Rows from block 4 of a small CTC image transcriber, named by matrix and row number. Rows with one number belong to one channel. Each number is 500 + 50 x the weight over its row's rms, rounded and kept within 0 to 999. All counts start at 0. Numbers have three digits each.
After each channel's rows are labels from the 100 images, of 14976, where the channel reaches its highest value: "strongest on" is what is common among them; "patch colour" is the nearest of a few named colours to the mean colour under the peak. Only what is clearly more common there than usual is listed. The data: seven-segment displays showing three digits. In brackets: how many of the 100.
# convs0: first 3x3 conv (model.blocks.4.convs.0.weight, 192x192x3x3, each kernel summed), inputs 78-116
# convs1: second 3x3 conv (model.blocks.4.convs.1.weight, 192x192x3x3, transposed, each kernel summed), outputs 78-116

convs0.157:495545511447521422487452544537554536532495400490482494425499517507499530481525452461491505388553431522470616531552339
convs1.157:509487448428464442443513532445525529442434569537593445487522539461505461453454493470476532404363507531433398625516540
strongest on: the digit 8 (100); second digit: 8 (54); blue glow (48); third digit: 8 (44)
patch colour: blue (32)

convs0.82:527446455496516532519450529547422496531504435542545464504523480460468450417527518486489485479479488453531504480593523
convs1.82:490444456526497482431501519484520436475505481391497437496522562582506481553519528498465466508388540555422500513444561
strongest on: the digit 2 (68); blue glow (65); the digit 5 (56); second digit: 2 (40)
patch colour: cyan (34); blue (29)

convs0.127:471507551540566457514527468480504530426589520591517417528431477432457454547483474582562523390530471467464486541541422
convs1.127:577618472471433526567502529533513487561459516506531545464493533426396526465626642512507599569476406540475519472522476
strongest on: decimal point (100); blue glow (36)
patch colour: brown (58)

convs0.154:488472522499482436518559475551553529464480524495467483576433459434491554534494460521403509539521421423570466521518513
convs1.154:520525512510498488512525501520476375486559502519566541626485525392531643591510503542478474461451454518486402644481610
strongest on: decimal point (100)
patch colour: black (38)

convs0.34:427493452456552446460545511464555528550537492488469595548453507460484630620479504528501552492524517488663440472499533
convs1.34:564488454532495481384454582521496544512594498450442616542478476407470647396486537464567499515546480499474554485503601
strongest on: decimal point (100)
patch colour: brown (61)

convs0.72:516420476468475500544504474493415534486481538471473494443430414498513420606472497478497458399468449482428515537489452
convs1.72:401534475492454430491539511480483577476514498516605616421512463515450501459484497440423457477503526485506505528553439
strongest on: first digit: 5 (32); first digit: 9 (31)
patch colour: black (42)

convs0.29:472434552494457498525510549439436490451436523528516549479449518451514433481463528485503573451406410466572441515587438
convs1.29:534582469425452481465590466484479462462442469528487565389467562553500453519526473488535422509419514398437520550483515
strongest on: the digit 5 (66); blue glow (52); second digit: 5 (43)
patch colour: black (33)

convs0.45:468404557489476474563499516549468470477529491482405510554494611503427477610533447598536534458603459531424498527480426
convs1.45:545510504436491550390497548523487481553523448491547499557551520514551452529564483558478504533418408477493549523519498
strongest on: the digit 1 (100); second digit: 1 (87); third digit: 9 (25)
patch colour: black (64)

convs0.90:468565526448479484494471481581556453478449438525477488458570498462405482624411446578509433563506509520551553510503504
convs1.90:439514473485520529439594480419472462489532417466492494519508616556636466514480459526536453507458574498487592537524500
strongest on: the digit 1 (90); second digit: 1 (77)
patch colour: black (33)

convs0.24:461525498440500510452448455508498511437435477451544487386506504510481573450449499436492539565507370519513463453525468
convs1.24:471362530513537517557549471501416487519486483498508469447549494529520461621442492520529421491555554472519576519521511
strongest on: the digit 4 (71); second digit: 4 (59); blue glow (54)
patch colour: black (32)

convs0.63:478536437505449376478499471533476564484423553527473468523446484399494527547400412487468494504444530576476494563392508
convs1.63:541523509450438610571511519541463497521511531474515440480492516491491483501525577533461500426549572508505417569514500
strongest on: the digit 0 (61); second digit: 0 (47); amber glow (43); second digit: 1 (39)
patch colour: brown (61)

convs0.123:488502474525603394497449582489545496536435535471471473522551437511504569504519420500430402630505483516498502584462484
convs1.123:502441531436473463549460566538422481491502463539542469486549444449444428462473520454488443436464583444472551409504500
strongest on: the digit 6 (98); second digit: 6 (53); first digit: 6 (49)
patch colour: black (40)

convs0.2:478534495407443557452487480503565461469504516596366453564430475570471451520418574505491454620555452468513585450523457
convs1.2:508421495460578528426529457577549504449461513465489490462505525706558564490536506596559487485470511523473537479507504
strongest on: decimal point (85); first digit: 2 (36)
patch colour: black (29)

convs0.87:561587467439595517495539400539476466439523408516493440522368503456509459470494489557428451508523493507508445471516485
convs1.87:427527613491497540451505504482389447534444546499464567462424523523436460604543526393488466522445595527550508442438474
strongest on: third digit: 8 (46); blue glow (42)
patch colour: brown (57)

convs0.140:532487513476616607405524476451466457523475468431458510497426447589499423462492506443486465537512484497507515411505551
convs1.140:519510503461615448439535504497594554451451499522471407555581443518514551572411444502416451580455472524464380507464500
strongest on: the digit 2 (60); blue glow (39); first digit: 2 (31); second digit: 2 (26)
patch colour: black (33)

convs0.124:431431558478493422547407516536416513525471453427517490548413489446457526516546475567495517563434443471401443433508329
convs1.124:485462567481508504448447500424504654481479464546516454510452533506493529479538482546516561498465504441499467443522520
strongest on: the digit 6 (72); blue glow (62); third digit: 6 (50)
patch colour: cyan (41)

convs0.129:439507468515497532446593539440430476491519499501503636616553512424524576534555548483468559476523554504467483434533571
convs1.129:512548481438464477414478508513475463523533515530413586574464556466590578455484513534569506493501470564533511479487517
strongest on: decimal point (100); blue glow (36)
patch colour: black (29)

convs0.173:461521454497466516471505497544461513486458513511535599655496428558513613621483511512475457496511531451567465440444540
convs1.173:445517469456474470575476493555441429553485419508446545606574497434527621554453530483502469473415460465538442578541504
strongest on: decimal point (100); third digit: 7 (29)
patch colour: black (46)

convs0.46:470564488508439424536497482452517432601447588533501507494471664467414403484550413429496533475520562527528523544503580
convs1.46:447494458451456518492501518428503423537522410514512459497509524461480490508516486455411486589569501494466613467504485
strongest on: the digit 4 (74); first digit: 4 (71)
patch colour: black (35)

convs0.48:612497544700520476472490447441457498466524459448545526504527513518474460397474538623520514447570397447486441554490491
convs1.48:560484559556442498476468513502520587444524495415516451468431492469556540365467485552577518477520382537518514475489501
strongest on: the digit 0 (92); second digit: 0 (61); blue glow (43); third digit: 0 (39)
patch colour: black (42)

convs0.126:540563544446530451497479447527526509520499524483447467459473500562501435386527481585593461490475428566520534569465393
convs1.126:499467442509522397520450538454516491509530562510637502487523456493540515508465467474489470379467563466421444567516616
strongest on: the digit 8 (99); second digit: 8 (60); third digit: 8 (46); blue glow (40)
patch colour: cyan (36)

convs0.131:467542475626498491529521485508514492451513424432422534405458496503514519405452444494445461416579529639555447552503505
convs1.131:421507512445438628492498497473510543452507515576520494533424508565492491566434531507493437442566491500517501572518463
strongest on: the digit 7 (61); the digit 0 (56); second digit: 7 (52); amber glow (41)
patch colour: black (46)

convs0.20:465564459487501570515557444556553517512520500392599466521465544433573471584527551488587517385426520582534461538501616
convs1.20:561403411445462474527464473538504463482558501507484550369460487441364626498514453431507433473517531533395398464480499
strongest on: decimal point (100)
patch colour: black (45)

convs0.28:570497499575516463444502505479466508435514435461473594448520477540487611438523524574483403536573592506486496527507472
convs1.28:581461477507493513510562492506448434439472535457563463469467402513527509504490505516519557545463451438591501567481462
strongest on: the digit 4 (95); third digit: 4 (82)
patch colour: black (45)

convs0.112:485464532513506469443429546463477522528392436459535451500452525432524554497512487444513505427527496486493510495520547
convs1.112:536510549511512437559457477470470507409512514519611451496510485402458458467491560506554550526515523538471573425510515
strongest on: the digit 6 (100); first digit: 6 (52); second digit: 6 (45); blue glow (39)
patch colour: blue (34)

convs0.191:480467479413471521465490538502498557498498505490519586512522433491492452507553515425494505489372427485457436406504485
convs1.191:424458448509511523475525463433423454354480345465410504415525534413502456537549493476485485462493447525497472458549532
strongest on: decimal point (95); second digit: 4 (29); second digit: 8 (26)
patch colour: black (29)

convs0.102:500482510426519448481528477481537437475467506414452468489528547482437491510478431512460495545513547511473507475490476
convs1.102:521521492411461532544467456502452434534590543464464511486492621433561494562400419492502498544509458459463486590465470
strongest on: the digit 7 (75); second digit: 7 (54); amber glow (38); third digit: 6 (25)
patch colour: black (30)

convs0.65:524471464426477485483435506601492536548500447538485444495568565487463557602462511446439519512476534416498474500509549
convs1.65:490457445461530518384447452521485509537587407448474559519543552503504446565531504442463446462517509438437443590494523
strongest on: the digit 1 (86); second digit: 1 (69)
patch colour: black (35)

convs0.104:458579472481527467528445443551507468480440501452470550477484382595514477484510472341511477545589553516524488527535681
convs1.104:530443476510576510567363505492529466515569521473438542479503535431467538470476591460548508509530531448574468416531440
strongest on: blue glow (60); second digit: 8 (25)
patch colour: brown (58)

convs0.8:472595586462504484486447532495480427438497488523421514426448477513480488608470434475479458516411545556584529691577496
convs1.8:521426507461443509545490511534508563468521570483551436548528510436472482498394552432455449503432472360538506536562564
strongest on: the digit 5 (83); blue glow (69); second digit: 5 (38); third digit: 5 (30)
patch colour: blue (33)

convs0.69:534484558453578487450499446493511499426554430512491456481473553467507487346526503465458538475479414420546462514492532
convs1.69:502488575517538484448577481513501470531485498478559526485630411460476454547510472588498448431516441496541482497525448
strongest on: the digit 2 (69); third digit: 2 (49); blue glow (39); third digit: 5 (31)
patch colour: black (36)

convs0.181:577476498463505491524414440514504532493469464560521485435544415491417545463502426499563521542459518486462504453543469
convs1.181:462526477472520473419544482494552457520403494497449523487469516432584476451493558493532508420517505468511535539485549
strongest on: second digit: 4 (40); second digit: 7 (31)
patch colour: black (45)

convs0.41:491538505549358486516508502479491472483466520463521545510508498537575521575438484514536454597530455523569454504487523
convs1.41:540457463525478427621485535449511482428483442498631453450490441592496563416439414521529496527529586508423514437442599
strongest on: the digit 6 (100); second digit: 6 (64); blue glow (47); third digit: 6 (32)
patch colour: black (62)

convs0.152:444462524518502438533509476492419421524542525485559482559441485490425526477524479632517459489500411532514504409459525
convs1.152:477502452454499550548436574580489450483481448458489552425502502439464472522510506492605446507499460536473559536444541
strongest on: the digit 4 (100); second digit: 4 (76); third digit: 4 (29)
patch colour: black (49)

convs0.115:488471475470529506498529472524488496454450459367495456519467455494533514497542409435511531550597424530497454418651589
convs1.115:501515509459512518481423510458441456451515458531556386414541379443580493416440404428507489420535533491423472497387587
strongest on: the digit 6 (96); second digit: 6 (66); blue glow (60); third digit: 6 (44)
patch colour: cyan (47)

convs0.139:448494514435473476556451579553472596455468424408468492472540503520465555456401535481529523562598474451510488440499406
convs1.139:506469563488527553517442521500547673529461460484453441491533423495541464482494507460487564477499514503493447488465511
strongest on: blue glow (45); first digit: 2 (30)
patch colour: cyan (28)

convs0.185:487561524495444494525479532495504421594452437473480509599584461629540391520474512497513471587512472525520465471511533
convs1.185:496459519536612441416514485461502498536450473510519479523568446617511449436497463429463488513538549460470510452436512
strongest on: second digit: 8 (27); first digit: 4 (25)
patch colour: black (44)

convs0.12:564505456464495500495552504532483445462504454432480452420456537559503483600537453514549512451411437540480578468543506
convs1.12:481510498515512545430489501462481498484529421509489498597500526503518502596441409559464430530457541507532618505525453
strongest on: the digit 7 (64); second digit: 7 (55); first digit: 6 (32); second digit: 1 (31)
patch colour: black (74)

convs0.51:442429414425479513504519432491538445541521506511518476432567492562516512523488488472574433404583585557402535457551598
convs1.51:551449472463473481521528437463452419457450465555479508461524541409484463434544562458491521518569490508563428454471416
strongest on: the digit 9 (84); second digit: 9 (53); blue glow (45); first digit: 9 (30)
patch colour: blue (34)

convs0.92:551485488538528515447537499457445487507497519509456461523464517567471500442588438587511488481533431489458515411424498
convs1.92:426449446501479484438479446505547509475488480507514508469499618459496543455450518520521494474534499531488492370488579
strongest on: the digit 4 (100); second digit: 4 (63); third digit: 4 (38)
patch colour: black (48)

convs0.54:593462418438517529529424439544504497448483477511479489440511475414539563530547414481429581518442430464474505541526503
convs1.54:544451482439491523533466514477479500503487539571575493555458565451465477553543525468511521509485490508526424565515526
strongest on: the digit 1 (96); second digit: 1 (72)
patch colour: black (38)

convs0.163:503528531477478558511536531512414417567488458517550482435477526518442479481417491483495412554504479602389520388564480
convs1.163:481446435398494525420429577515438504466463483526521540446451508562462447434458429440484490475577492468488477541426525
strongest on: the digit 8 (100); third digit: 8 (99)
patch colour: green (30); cyan (26)

convs0.151:580498486492524557540525539471506394524516397497459504478531503460413512484489477509578524529584459513438530382489421
convs1.151:599487524442504472412615464556469464511472566533562577500444427484447537440476518491435440583500510475500481562495423
strongest on: the digit 9 (60); blue glow (49); third digit: 9 (35); third digit: 3 (25)
patch colour: cyan (35)

convs0.67:552502558567478429497493388430538528431538462536460494502469518490528456485468528517582526465567540623512513514448490
convs1.67:558505420563520570507539470536461664485472524507623451407494402546455447494545537540552558506533495529531574394486403
strongest on: the digit 0 (89); second digit: 0 (66); blue glow (37); third digit: 0 (27)
patch colour: black (36)

convs0.39:556476483579497497559549503475525458466522509520506468515508427450449571501401513518396533516477506520437484539563581
convs1.39:425440552538418459482497490552469513475501440423448527539459445528487538623508491460500516465459434402488489539467459
strongest on: third digit: 8 (38); second digit: 2 (28)
patch colour: black (46)

convs0.50:315603500543573503486488511578490469565514617545436522510461559548480497467543494469423568518440556534551572590547394
convs1.50:605522501455550467529471479593418480446539603580479564471525518576510443493494560442546509469485559446463497517423478
strongest on: the digit 3 (99); second digit: 3 (74); third digit: 3 (34)
patch colour: black (29)

convs0.7:525530445486470359561606512555504552512525527512567494475542494567460477443486575519535452568488503494520515475546507
convs1.7:397452509426510552435461534520527524469516468498565568432408430566586493604526470482502492516533413508465460479471523
strongest on: blue glow (38); first digit: 2 (25)
patch colour: black (31)

convs0.105:505445466474521462505542465436470538504509468525537516540531483528467471564517433383506517523704662547516531389530671
convs1.105:445534476437495627469532521481537461446511344521466501561472516487457490510475494535465471498591387561525503624572503
strongest on: the digit 9 (59); blue glow (39); amber glow (38); second digit: 9 (34)
patch colour: cyan (32); yellow (29)

convs0.170:514465531475479589504471556466470471523587450494388470443466494412484458573498478429537466493450427545458444477518523
convs1.170:481510556533611518503513488464478436499465522499543512470540535533482437443519516459490427468482474419505525499441510
strongest on: decimal point (96); the digit 2 (94); first digit: 2 (53); second digit: 2 (48)
patch colour: black (34)